config = dict(
    crop_scale_min=1,
    weight_standardization=False,
    depths=[4, 7, 7],
    loss='cross_entropy',
    beta1=0.95,
    precondition_frequency=50,
    merge_dims=True,
    epochs=107.8,
    adamw_weight_decay_other_params=0.01,
)
Rows from block 3 of a small image classifier, named by matrix and row number. Rows with one number belong to one channel. Each number is 128 + 24 x the weight over its row's rms, rounded and kept within 0 to 255. All counts start at 0. Numbers have three digits each.
After each channel's rows are labels from the 100 images, of 14848, where the channel reaches its highest value: "responds to" is what is common among them. Only what is clearly more common there than usual is listed. The data: reaction-diffusion patterns (Gray-Scott). In brackets: how many of the 100, against the usual share in percent.
# convs1: 3x3 conv (model.blocks.3.convs.1.weight, 48x48x3x3, each kernel summed), inputs 0-47
# convs2: expand pointwise conv (model.blocks.3.convs.2.weight, 192x48x1x1, transposed), outputs 0-191

convs1.18:144106139158120095133140125099114108151088108127133148106124104123168094148086163134144136144166115104157143152094098131109158115138131117197126
convs2.18:173118135128144151122146159121092138128100135133128107162125085109068144115130126170083107105135118132114125125158115123137138132119164129167167122155089154121203176162148163127141117104134149128111115133084174126138165114098123165133106140160146102130123141150140118143155147097092143130143143141147127147100135139152153129123148129147104138139125117115164126159119106068117150096151132147143084143156109145112101094121102120160123081120111117063118110180150123124118120106125134179117127121094140145129108154112146159107092094126126077193153141134178122137119134138149129126
responds to: feed 0.018 kill 0.051 (50 vs 6.8)

convs1.20:137111156090116145115146124134139119082138134128095134127140179130194128134096090164133159130104116135147137173158133157154160123102111122141101
convs2.20:094086130146073082106112123120094105114128108148167161116141130123109154133159126149168078115134131109142146162187137167108079129142136167141122203122099089113141139111077144094083108122146115120129108159132147137113147156105153078109152115146102123125146127112136142154094122127137130130130163157108169099155143116097135123114120148122125138109176142122114101084097116135114117114123130128159116148129141105077110075156115117107119093107106130117139136098142133107153141095128186122141175121111143165165106116107163122154159090132135163129140121124135132117112102096150121125
responds to: embossed (68 vs 40.1); feed 0.018 kill 0.051 (35 vs 6.8); feed 0.014 kill 0.047 (33 vs 1)

convs1.17:120078143171126111126116134109117151126131119158129132102103072099101119149115127112137109127159127130156125074132116180093153131103090113139091
convs2.17:154116096141070078141129150113202164111152103119129147111140114095151101140132085173102113109153107113123143083113148107143133115144112131132114147159129096121143163148156109119134077089165122141126143133146162145130120154138133146138163118119134192121109131097140122109112147133165136121157113103138110133149097129149184146130106108145119185103122119054135145155117144118123137129137117115087123146102157149174129135155102140155139125119110138137123128154115135134148116121136164139145148094120137092149120106143094097144134126114107150125123182172192167144093094097135130150
responds to: embossed (89 vs 40.1)

convs1.40:098126129114136167130089112129094108086140126164128146141120084124190122157138118142143136144140173138154107154136150148145158091169140107116113
convs2.40:103130137135134134140094111136085133139118158135150090087110147109143145132136123118104148135118136099127124100079144118128099133098106098120113114116110092143097146115146112205128125129123119159109155106080173116156106121102122062112125120142106173127124150133119111101117141202151155108132125111180137124089118146131152113124170171102085163126144093148164157127159140121119119144114139119111125090151120154106140130113135112156135170149139117121166137169129144095147126106136146143118111139101155151106139131156132129167153129166170148154127080202108110135123114123173106144
responds to: feed 0.018 kill 0.051 (42 vs 6.8); feed 0.014 kill 0.047 (28 vs 1)

convs1.4:127116107076152125134138142117103125104165143141119093104146158154127140133115135155126141164096070131064112134130144127180141144093124119147123
convs2.4:143119107079126123114095085155124155136106163142125123115135121125194106152143110131121166098144120098103146138121135107135110140092121130130094138111082128134104129143080116145144052152152083130137150138118138148084100133164085108157107132109148100121117069115111114157130180099110113106109163111092142159140101156109128132085141119141141130144101116145170152118073106153115096105114099121137117116124102133121111108091115130171095175112116113152097123149132138135152105145116129172116095140137110131105158162166140189110113122125096129156097140133128142159139088113140132126
responds to: embossed (96 vs 40.1); dark (39 vs 14.2); feed 0.018 kill 0.051 (32 vs 6.8); setting: feed 0.058 kill 0.065 (25 vs 6.6)

convs1.25:126114097089140079076115120105115118188157151130149149120120123140155157103108077160104096142151124119153145125123120153153128119115136131105100
convs2.25:143076120111102105124120128172120078159158119086124138146094149127110132071132149140093100167131158130112100103151125118089125123085102128166123118130122164147109143158124110179117144092109140134124111089133123132135130132171119185131119170119079088132186120159134094114119150127135158117135133135107142143139128125120092138130072142115127144132141148170098195135158147140109172134083128111127159121106132131152105157095137106179094146094123113120138106196146104105142138113099134128109129106120116148101117110101138111123156135144145107150127084129141080137113105114140125128
responds to: stretched (82 vs 24.5); embossed (78 vs 40.1)

convs1.28:093101118113168128110149145159156128122085112121095131137110122105155140164162149207102100107113143116131109136141143157158104144138137108128140
convs2.28:152150109139137151102163132124088123111087114086119152106156149142136148096131105134104092127141127117101149085106133121099084137154134096134137081145121133116147139163122129155144097111092105124145133124156137113144165158121128109081163164104148097138176129152089161151134067144161098136110124156076136168107122140108142110132131143125140171091138093107110144165146120109107146133134124100121111130136128135158151133119154140120143110158114138176106124102082131140180135152115135099139148153152136171144099126137161147168156106107119090135180087083135123143117135195135137121
responds to: stretched (72 vs 24.5); feed 0.062 kill 0.061 (40 vs 6.6)

convs1.29:069086093170126094134109167153122129128119143122114147125122110136132149151148145203128152104142146100134115113111150144125133154094153136134152
convs2.29:113151077138130113145169152116108110149118144119110115101167134102133141106122119148118100121127148136143137110096132120104150146112129097136133129210106158125098123138149098124078138097178196103116096106147097138093101144128136128133157116090095155169102134180111139109108117155148158172113139124104138130118171106133100112122124117135099113160144149111135118095192122112167155139163111149121112134155104112155139109102123104160141101120122099116107149077119129116133153106101104138143106151133148127113147094102168126179120148136147091111185080145102108140115144124153130130
responds to: stretched (54 vs 24.5); feed 0.018 kill 0.051 (36 vs 6.8); feed 0.062 kill 0.061 (29 vs 6.6)

convs1.37:107096142092105092146115116152075130104124162146100133106108160108121163141117119116176129103102098122167136175123132136161105126140111136119162
convs2.37:104108140109115126142164135158178107152129112141177137110166136138136130111119086153137160084121128078141153104151173106156108146184135098151128119107123106146150119128118121068133115120110108093124102112130128121094155138104120160108169142122143117130114121118128130143173134125120134174153117184108155132115143126108146124171132114133157104140179155159127195152132132167134140102120083168095124108144074109098109132146189121115124135140102099132112100099112094120142110133120104095104125108129107135138084139109180123112151146113137159128089097125117090101105112138153119110
responds to: embossed (68 vs 40.1); feed 0.014 kill 0.047 (39 vs 1)

convs1.47:120102143144128119137156153152156136126116134147125101174151167142105158125131156102146184129152135165125106148167114093118157126119109182103100
convs2.47:142117128141112146114118142162119134107080101199136082142144140169127146124096156111152105065088104135146131136155128113147141096121090113157108147157156175151133142127145162114153086175140108118126132159137160134128118127115132119072141113102125171172135076163136106107128149106163131148127124141128103113138164122144128143116079149132129167128095161151125145137104119119095152092097173129156130098137124125144138107117110115152145088078154148117135141113086123119166081119101144133123127144141114140105122121105139157078112108113141110128153128112122150134086101092157178134
responds to: embossed (69 vs 40.1); stretched (65 vs 24.5); feed 0.014 kill 0.047 (52 vs 1)

convs1.30:156130171140115130140139119169145128119091141148137169162144106172139091099153122149156127108137112107134116110145149103150107150103133202139118
convs2.30:138139138146137106085152162130140103112171153095114082122123134082139159149103122113123093152096136100106118122128135126137069116157135147126116097090148116096091163116134108120091111147117106125144077149136100101112120165146164148135159173120145114151140144102122097110179132142138111130182116142176150164149146103171132126142113180137137125141141100151106105100135089168114127126131108152104136142116115156138171105095077119134117079132137123100159152099083139137134120113066158108123136179163131116159174124162148125164123128120117129137155121116127164151134127133138120118
responds to: feed 0.014 kill 0.047 (52 vs 1); feed 0.018 kill 0.051 (36 vs 6.8)

convs1.8:115130121126118100176137127093127135106109109153133086128147138182088129136148154132121189121121138141109118135095147103118152121095110076133088
convs2.8:127145121167141103169131152138095096118133105131167147113154167109129137154189179136170164153140116110102155169145131100091115144068110108138108122162137153116153113176126105138112148132150108149115140162112139148122129119159141110074140138136120131110156121123129123119109111146133120109158152177088116112135107095142107103130116126203153125131143146095111124145080094128110127104104124118116147162121082125129147134132105103096145158140090127131121136112120116119110114165123121103131164101131109121122105143114139091123091108142145123156072148090142158144164158157082107070
responds to: embossed (65 vs 40.1); feed 0.018 kill 0.051 (46 vs 6.8)

convs1.36:118113114105170109162159141154088160129108118110139131142097165142133124136092108143135177130113123167191130115122133145138081150135113148102113
convs2.36:122104137088120101117099132120114139063150133124158131127144138057106111110143125147117098106116097108161110132117070087145111130105114109120154147124099143140117145102124102111139128147164138172134153150127084115145121173169130097132156156109164123125143138123108144113158174098134122137136108160106112113119152144107142111107129142118122094121175119111099156122136144191141141080101123098103080081116156130097139073106144117101171132140138117143090105096108133106121191136095150127148159140141122132149143159132096167105112104104125123133108131114117115104094166138109116088
responds to: embossed (96 vs 40.1); feed 0.018 kill 0.051 (38 vs 6.8); palette: grey (32 vs 14.3); feed 0.078 kill 0.061 (27 vs 6.8)

convs1.10:132154158134166096116132137091113120082164151149163123091109132126157125121137144096115122130128128131115114110115176101136101139089138066167124
convs2.10:138082108128157116145149125124129145116112150122144139192153104158094149095085160111169108129149135138127108164149103110108164118155101207136109129137117130123145148145139120156147100082134106125135123137104104169072112118145108074104148167156186120112119111159110127104140115138132163090104139105098130165135100114159129213147130136134128148138106150112139105121113176126145134110133097181130095158129132095148102165100109134105122129139115121103128112144137128145114116107152092131131108136099155119129163141129111084091107126132081117116105108112100130119147108144143100116
responds to: feed 0.018 kill 0.051 (38 vs 6.8)

convs1.43:149093185159147149103120147136102122109126094094135114094109164136122129117178167140131160127112156146168128145150143135141150109150126164099147
convs2.43:136111153111121086131121118138155081142114143173105141108109117156084164166142117127139113149103154126138139125179153132141113102151155135138077110101129138129127145151153083102104159080125109109135143068124154123124104146118129078130136122129104131136127110161102131088125127093154142116115114130125165164124130136121144121131106124086126135123049111131086160126143140121131133163126140134115163112131113117113132101152135136137139093157145149116135132090134101119144092119115175087113167161156158129165087098083169136114100116137157090104089146107095103135095163116071097148
responds to: embossed (67 vs 40.1); feed 0.018 kill 0.051 (47 vs 6.8); feed 0.014 kill 0.047 (33 vs 1)

convs1.45:134089124135142176139114139176102105152141144145121126108135133119149171129136144135130135137108138133143157130157098117109123099164126221131139
convs2.45:144144102121102148122149119122104125108130152129133081077129123113099118130110152149105112113137114132131098150151118102132142123103126094084132118092132136093174117143137118120156082136120088142148120094138120141155123126133151110113119125094164125084139169109142143068088099127116120153096107133137081146155167123111116093136115117128160084141104077101099106146116114119103108159114131140188130117101074129097144110098114156133143082142133181163135105136126149135143119104112104122154137159134101168166172085106127171126107126140133116144106181110175160143122113115093090114
responds to: embossed (93 vs 40.1); feed 0.014 kill 0.047 (36 vs 1)

convs1.22:142143144105115118121120141123139113115136148129095104159100190101141147129134112134107149123102096133104086197142114179156103124095139148116123
convs2.22:120116093144123142088140117116104118095134171142138161097079126129117084106170111108110112105141118117097142122124116120090151131088098137150127197145096139169112150119149125143150068099112132100100129118125143141146142105120073150142169114139130158144129111120151118202169114177138112117136144147111129098160121114119143080105138119118113132147157138148155135128101145149131100104125101130106148146080116126108106109122123157105114127089106114097175125168156162126122128113152126078151142138120140129164082103154106098148162106122098157155111088161133113101100121144124129094
responds to: feed 0.018 kill 0.051 (41 vs 6.8); feed 0.014 kill 0.047 (29 vs 1)